Rows from block 3 of a small image deblurring model, named by matrix and row number. Rows with one number belong to one channel. Each number is 50 + 12 x the weight over its row's rms, rounded and kept within 0 to 99. All counts start at 0.
After each channel's rows are labels from the 100 images, of 14848, where the channel reaches its highest value: "top examples" is what is common among them. Only what is clearly more common there than usual is listed. The data: simulated stained blood smears.
# convs0: first 3x3 conv (model.mid.0.convs.0.weight, 256x256x3x3, each kernel summed), inputs 0-127
# convs1: second 3x3 conv (model.mid.0.convs.1.weight, 256x256x3x3, transposed, each kernel summed), outputs 0-127

convs0.5:53 24 28 24 50 60 72 43 69 49 30 55 56 65 64 61 62 51 63 33 61 43 51 45 53 64 36 50 71 59 45 32 63 83 54 49 56 57 47 59 57 56 52 61 42 38 35 37 39 58 34 53 44 41 55 42 41 36 52 45 55 66 66 57 35 66 45 62 35 67 63 37 42 62 65 67 55 40 61 51 52 45 40 63 72 37 51 70 56 55 47 39 56 50 31 67 53 78 50 59 38 45 68 42 52 37 42 79 59 37 59 53 33 51 34 38 46 65 61 61 53 40 65 68 33 65 36 53
convs1.5:43 58 45 49 32 32 25 51 50 33 38 48 54 42 70 55 58 60 54 53 51 25 60 77 51 42 58 48 61 50 47 42 53 83 58 53 50 48 68 48 54 50 48 54 44 50 49 58 59 85 49 39 48 64 50 52 50 49 48 50 45 40 53 46 52 36 43 52 52 43 81 37 59 46 74 45 73 39 56 43 49 39 56 48 48 51 48 60 52 68 49 47 89 39 60 71 71 25 33 54 50 50 46 54 49 44 38 43 46 77 35 37 45 53 45 80 48 37 50 48 48 51 59 34 44 49 48 38
top examples: band-shaped nucleus

convs0.148:55 67 64 88 33 53 51 50 68 38 65 53 51 35 47 28 47 32 53 75 45 51 49 52 53 48 64 61 42 43 54 65 58 50 54 47 59 58 48 40 60 45 61 44 55 46 54 67 53 45 49 63 57 55 54 49 48 63 43 57 56 48 43 15 31 53 27 41 51 50 39 50 81 43 55 41 56 50 34 50 45 22 56 45 51 63 75 47 31 38 61 38 48 67 46 62 46 50 60 38 53 54 60 59 52 45 53 45 41 59 50 53 58 52 65 42 52 62 45 36 56 68 54 50 59 36 66 52
convs1.148:19 57 58 37 60 51 59 41 57 18 29 58 49 57 50 44 59 50 42 40 48 45 48 40 33 66 53 50 77 41 55 43 50 53 48 44 25 71 56 49 18 48 38 48 28 58 38 67 61 35 50 28 45 50 46 54 42 30 36 63 69 50 53 51 60 51 31 43 50 49 61 41 38 32 61 32 40 55 30 49 38 59 47 55 40 47 55 53 37 38 53 53 35 46 31 53 53 37 52 56 35 46 43 31 52 37 57 49 47 38 34 41 40 47 61 43 54 54 38 40 58 41 45 46 38 58 53 51
top examples: crowded; no large cell

convs0.138:58 35 54 43 50 41 52 45 41 60 45 56 46 38 48 30 41 52 44 56 46 51 41 52 48 48 59 49 29 51 55 57 11 51 43 59 26 44 50 46 23 36 43 43 55 63 59 58 56 53 67 43 54 52 31 51 46 39 32 51 40 45 39 36 36 47 59 45 60 37 33 65 42 30 46 35 47 73 31 59 42 45 45 39 42 69 30 39 39 20 45 65 51 28 77 58 48 45 57 44 60 43 56 45 47 69 50 55 32 52 47 51 72 44 65 59 57 56 37 55 44 61 49 52 31 39 55 44
convs1.138:44 57 54 54 51 48 48 54 61 52 53 46 53 52 46 61 51 68 55 71 45 54 65 62 39 49 31 45 59 30 42 46 73 62 45 42 37 47 52 42 68 34 57 55 33 66 72 41 23 62 50 44 61 66 71 57 40 47 28 50 41 40 60 55 55 54 62 57 33 43 67 49 56 42 58 62 50 61 25 26 35 54 50 40 38 45 43 53 62 78 51 54 55 41 83 70 62 43 43 69 43 33 32 39 46 42 62 51 47 46 45 48 51 49 72 52 30 64 60 31 59 63 68 62 45 66 57 38
top examples: no large cell

convs0.194:44 53 41 57 48 41 22 58 37 28 54 34 51 73 30 40 54 72 53 54 38 30 39 64 64 48 43 60 37 53 49 45 55 52 43 47 51 35 44 60 47 42 41 64 47 47 18 39 40 29 38 46 47 42 46 52 41 84 69 46 50 63 48 43 49 39 55 35 33 47 55 41 40 57 46 40 49 38 58 37 48 44 62 47 41 42 52 42 49 44 56 37 46 76 37 31 42 28 45 53 50 50 41 41 96 46 57 32 44 50 43 35 41 44 46 51 46 54 50 44 39 31 40 63 68 40 18 45
convs1.194:40 46 50 42 42 65 39 44 48 44 56 60 36 48 37 33 46 52 51 20 47 55 35 48 60 67 62 42 46 61 47 46 63 43 47 40 61 43 36 52 52 41 42 52 39 44 44 45 85 44 51 62 56 41 33 48 52 63 49 61 56 32 61 46 64 58 41 38 58 66 46 58 51 43 41 57 51 36 43 54 50 54 65 37 66 45 64 43 50 08 66 54 33 60 59 51 63 37 34 54 61 51 42 55 60 55 24 65 51 60 49 42 47 65 47 42 49 21 59 47 49 47 15 15 62 33 50 65
top examples: no large cell

convs0.204:53 28 34 57 49 30 57 26 48 43 50 52 42 36 51 34 48 56 43 42 56 43 32 52 47 56 36 51 13 43 44 52 30 18 35 53 56 56 48 39 37 59 46 47 42 46 46 43 54 51 53 27 49 33 37 46 41 47 41 45 42 37 25 38 37 54 45 34 36 47 44 44 40 33 41 11 53 49 40 39 55 56 49 36 69 44 27 44 27 45 48 41 54 53 38 33 52 60 57 55 40 51 34 50 75 39 39 31 50 31 53 54 46 43 46 54 51 33 26 34 60 35 44 49 62 40 36 41
convs1.204:53 52 48 64 30 29 21 29 45 23 28 55 47 39 51 45 56 73 56 57 58 58 77 41 57 46 76 40 64 70 48 45 37 63 37 56 69 52 60 58 42 35 59 40 51 54 40 62 63 54 61 45 47 42 57 50 58 51 64 45 35 45 62 38 57 50 31 37 60 64 47 28 47 40 57 47 34 49 58 69 52 50 32 44 43 52 59 48 56 71 58 64 54 38 56 61 50 32 17 36 49 47 53 68 59 58 33 42 32 57 32 43 36 42 51 62 71 28 47 66 39 58 39 28 36 69 42 68
top examples: crowded; no large cell

convs0.2:48 41 31 43 31 51 58 47 57 46 48 61 53 60 49 52 56 61 61 53 57 57 42 53 54 54 50 57 54 50 54 43 56 55 51 43 46 43 44 31 39 48 35 45 46 46 39 42 57 36 47 51 38 30 38 47 50 47 43 25 39 34 30 11 30 50 26 44 42 51 51 52 43 37 50 46 39 37 52 59 40 43 35 53 47 44 34 59 34 35 62 43 47 25 34 48 40 54 51 65 64 48 48 46 73 40 39 48 52 44 58 46 34 32 36 43 61 38 49 43 53 37 51 55 52 53 39 51
convs1.2:62 47 32 60 38 47 37 40 32 33 54 64 47 51 56 47 41 52 51 68 46 38 60 41 49 38 72 46 49 66 54 42 33 52 32 58 68 47 42 66 30 43 57 46 53 49 28 63 75 48 66 41 46 38 45 48 58 53 63 48 52 39 37 49 35 52 33 35 73 61 40 43 36 51 55 35 50 39 81 65 54 49 46 48 51 48 53 40 43 41 58 60 56 54 23 42 38 40 59 45 43 67 64 61 57 57 44 59 44 59 51 52 34 48 46 47 56 46 46 56 63 54 35 32 39 59 40 56
top examples: dark grains

convs0.0:32 35 44 03 30 58 41 46 58 34 49 56 54 51 30 47 53 72 68 32 44 36 55 56 50 46 44 47 56 60 40 43 66 53 54 39 65 40 55 35 25 47 55 54 52 46 31 48 40 51 35 74 44 34 53 44 45 41 38 47 56 49 50 39 40 43 40 47 41 49 53 44 33 53 58 53 53 44 60 43 48 44 38 54 39 37 31 65 73 59 68 36 47 48 24 49 37 34 55 51 57 44 53 24 44 41 30 46 51 37 42 45 32 50 25 39 54 43 64 63 48 31 54 55 39 51 32 38
convs1.0:63 42 48 49 43 48 50 49 33 33 43 68 42 42 59 35 44 53 49 33 47 50 70 48 57 48 64 41 48 76 57 50 29 52 30 55 55 57 47 60 52 75 41 42 67 49 28 66 87 43 65 45 45 36 39 38 67 49 67 46 59 54 45 40 46 57 41 41 62 57 44 44 44 60 47 35 52 38 73 73 65 52 46 42 52 45 60 49 50 31 57 56 57 60 26 34 53 54 59 39 40 70 76 63 52 81 35 55 42 56 39 41 34 48 33 47 65 33 38 81 56 37 45 44 33 34 38 70
top examples: dark grains

convs0.50:47 82 60 71 38 46 59 51 57 27 73 55 55 41 49 41 56 45 61 75 49 55 58 47 50 42 71 68 42 50 59 57 45 64 46 43 45 40 49 45 52 49 53 43 54 54 46 70 60 24 46 58 48 45 62 48 51 68 50 51 48 31 40 18 52 58 27 58 48 37 52 57 73 44 60 45 45 45 53 61 45 29 51 54 49 59 63 57 12 42 39 40 49 44 48 56 44 54 68 45 74 47 68 42 60 39 53 52 48 61 48 44 53 59 56 43 53 49 31 29 49 59 52 52 56 64 57 54
convs1.50:21 53 39 39 45 42 59 46 47 28 59 41 42 65 53 33 62 58 52 64 49 50 50 64 40 56 46 71 62 46 62 54 32 50 52 53 42 53 59 64 18 34 39 58 48 53 45 49 52 29 49 38 53 43 39 36 46 46 45 55 59 64 37 47 39 57 53 41 55 56 62 49 43 34 63 36 49 51 30 48 39 49 50 49 47 46 85 53 28 26 54 54 35 45 11 47 52 46 57 69 41 57 59 42 48 49 55 45 33 35 45 52 53 44 53 54 56 54 23 33 56 47 63 39 46 59 60 59
top examples: crowded; no large cell

convs0.199:45 53 36 53 37 49 62 46 75 50 54 52 46 37 48 20 48 33 48 43 52 60 40 47 41 55 46 53 42 38 49 47 43 41 39 37 57 83 50 29 25 45 76 33 49 45 39 49 43 48 45 40 58 39 37 33 46 54 33 56 60 39 57 23 17 53 56 40 47 55 26 44 54 56 50 38 58 57 26 36 46 42 51 39 54 47 41 48 12 42 60 38 37 59 40 52 52 50 54 33 29 54 48 68 33 52 47 39 43 46 56 43 40 36 28 43 47 43 31 73 56 46 51 34 65 12 46 48
convs1.199:60 39 58 54 55 47 45 47 44 35 48 53 41 46 50 65 48 36 61 46 40 75 55 43 44 46 45 55 62 58 60 54 32 55 46 60 48 81 61 28 51 72 28 25 52 71 52 58 69 32 70 46 44 49 55 51 47 30 50 52 39 22 39 48 69 34 42 48 42 67 52 43 45 40 44 52 36 46 16 62 50 45 35 40 36 70 38 42 43 62 33 51 41 47 43 49 50 36 55 49 54 49 54 40 44 54 37 51 51 49 26 29 45 58 53 48 53 46 35 66 35 36 40 44 33 51 56 53
top examples: crowded; lobed nucleus

convs0.7:48 32 33 27 37 80 73 47 86 53 39 57 51 58 61 72 68 47 63 39 52 55 61 52 51 65 37 65 86 66 45 44 65 69 65 47 50 56 52 54 47 55 47 47 46 41 43 33 38 59 41 46 52 40 55 45 44 28 52 48 46 48 72 54 22 54 46 64 39 65 72 35 36 72 70 59 56 48 51 49 51 32 42 76 58 40 60 72 63 55 44 30 64 43 37 69 47 68 62 64 43 53 67 51 44 56 44 82 57 43 54 50 35 50 37 44 52 58 52 57 60 39 67 51 43 67 44 46
convs1.7:32 48 69 60 47 49 46 52 47 38 60 45 57 48 59 39 52 62 41 62 51 50 79 43 47 53 38 37 39 28 47 58 58 51 67 45 53 53 95 30 52 47 43 48 52 53 53 38 52 43 42 48 46 85 57 62 42 56 46 49 50 45 53 49 79 40 40 62 36 46 48 55 60 44 62 59 50 39 34 39 43 40 48 50 46 63 30 78 43 91 40 47 60 53 54 69 63 45 00 45 42 42 32 55 35 47 62 22 52 55 42 51 43 51 50 70 45 42 71 47 44 54 44 69 51 27 50 55
top examples: dark grains; band-shaped nucleus

convs0.47:55 28 26 24 53 71 76 44 78 49 40 60 51 64 74 64 63 47 68 36 60 47 52 48 50 75 47 56 77 59 48 39 68 79 64 47 59 71 51 54 46 57 55 56 48 39 37 44 44 63 41 56 40 38 53 42 48 36 50 42 58 67 65 62 33 66 40 70 45 64 56 45 42 56 74 67 53 51 58 49 51 41 46 62 77 43 63 72 54 48 53 42 53 53 29 63 56 83 55 56 34 50 68 46 50 46 49 77 55 42 56 53 36 52 37 43 49 68 55 66 55 40 61 73 38 70 37 50
convs1.47:48 54 49 50 51 37 29 54 46 31 34 54 54 45 71 50 54 55 47 51 50 30 56 78 48 47 63 39 61 54 50 47 53 81 58 52 52 44 65 46 56 46 51 50 49 47 38 58 66 76 49 44 54 63 52 55 54 50 48 61 46 46 50 50 52 34 41 56 54 44 74 46 61 45 67 47 78 40 54 51 47 39 58 53 51 57 48 58 56 67 55 48 76 40 56 92 81 29 24 55 48 50 44 56 50 51 41 35 45 79 35 43 47 53 47 74 45 43 59 62 58 46 45 39 47 53 53 51
top examples: band-shaped nucleus

convs0.24:46 76 51 58 55 41 19 44 27 52 53 33 56 47 33 43 39 57 39 66 34 52 36 60 48 28 55 36 51 49 51 39 39 39 34 43 42 35 34 21 49 51 47 34 52 49 48 51 51 45 45 45 44 42 47 40 50 66 40 57 38 44 24 43 47 36 54 43 55 40 43 56 54 33 51 64 45 48 51 43 39 38 49 39 27 63 57 43 51 38 34 51 50 47 58 16 47 21 39 51 34 42 37 38 52 53 47 30 45 46 33 25 54 49 47 47 28 28 41 17 45 51 51 48 31 36 56 39
convs1.24:58 54 43 49 30 35 12 40 39 42 60 69 41 53 44 51 50 47 63 61 43 48 57 40 61 54 77 42 53 49 50 43 21 51 33 48 54 61 42 55 37 32 37 50 41 55 35 70 64 35 65 39 52 56 44 55 51 33 59 56 43 43 38 49 55 37 43 39 61 58 54 19 41 34 58 25 37 56 42 50 32 39 46 42 52 56 53 46 54 51 50 57 45 47 41 42 50 26 09 52 42 54 64 59 53 47 44 56 37 54 46 34 45 43 68 57 48 16 36 25 61 49 41 39 38 61 48 65
top examples: crowded; no large cell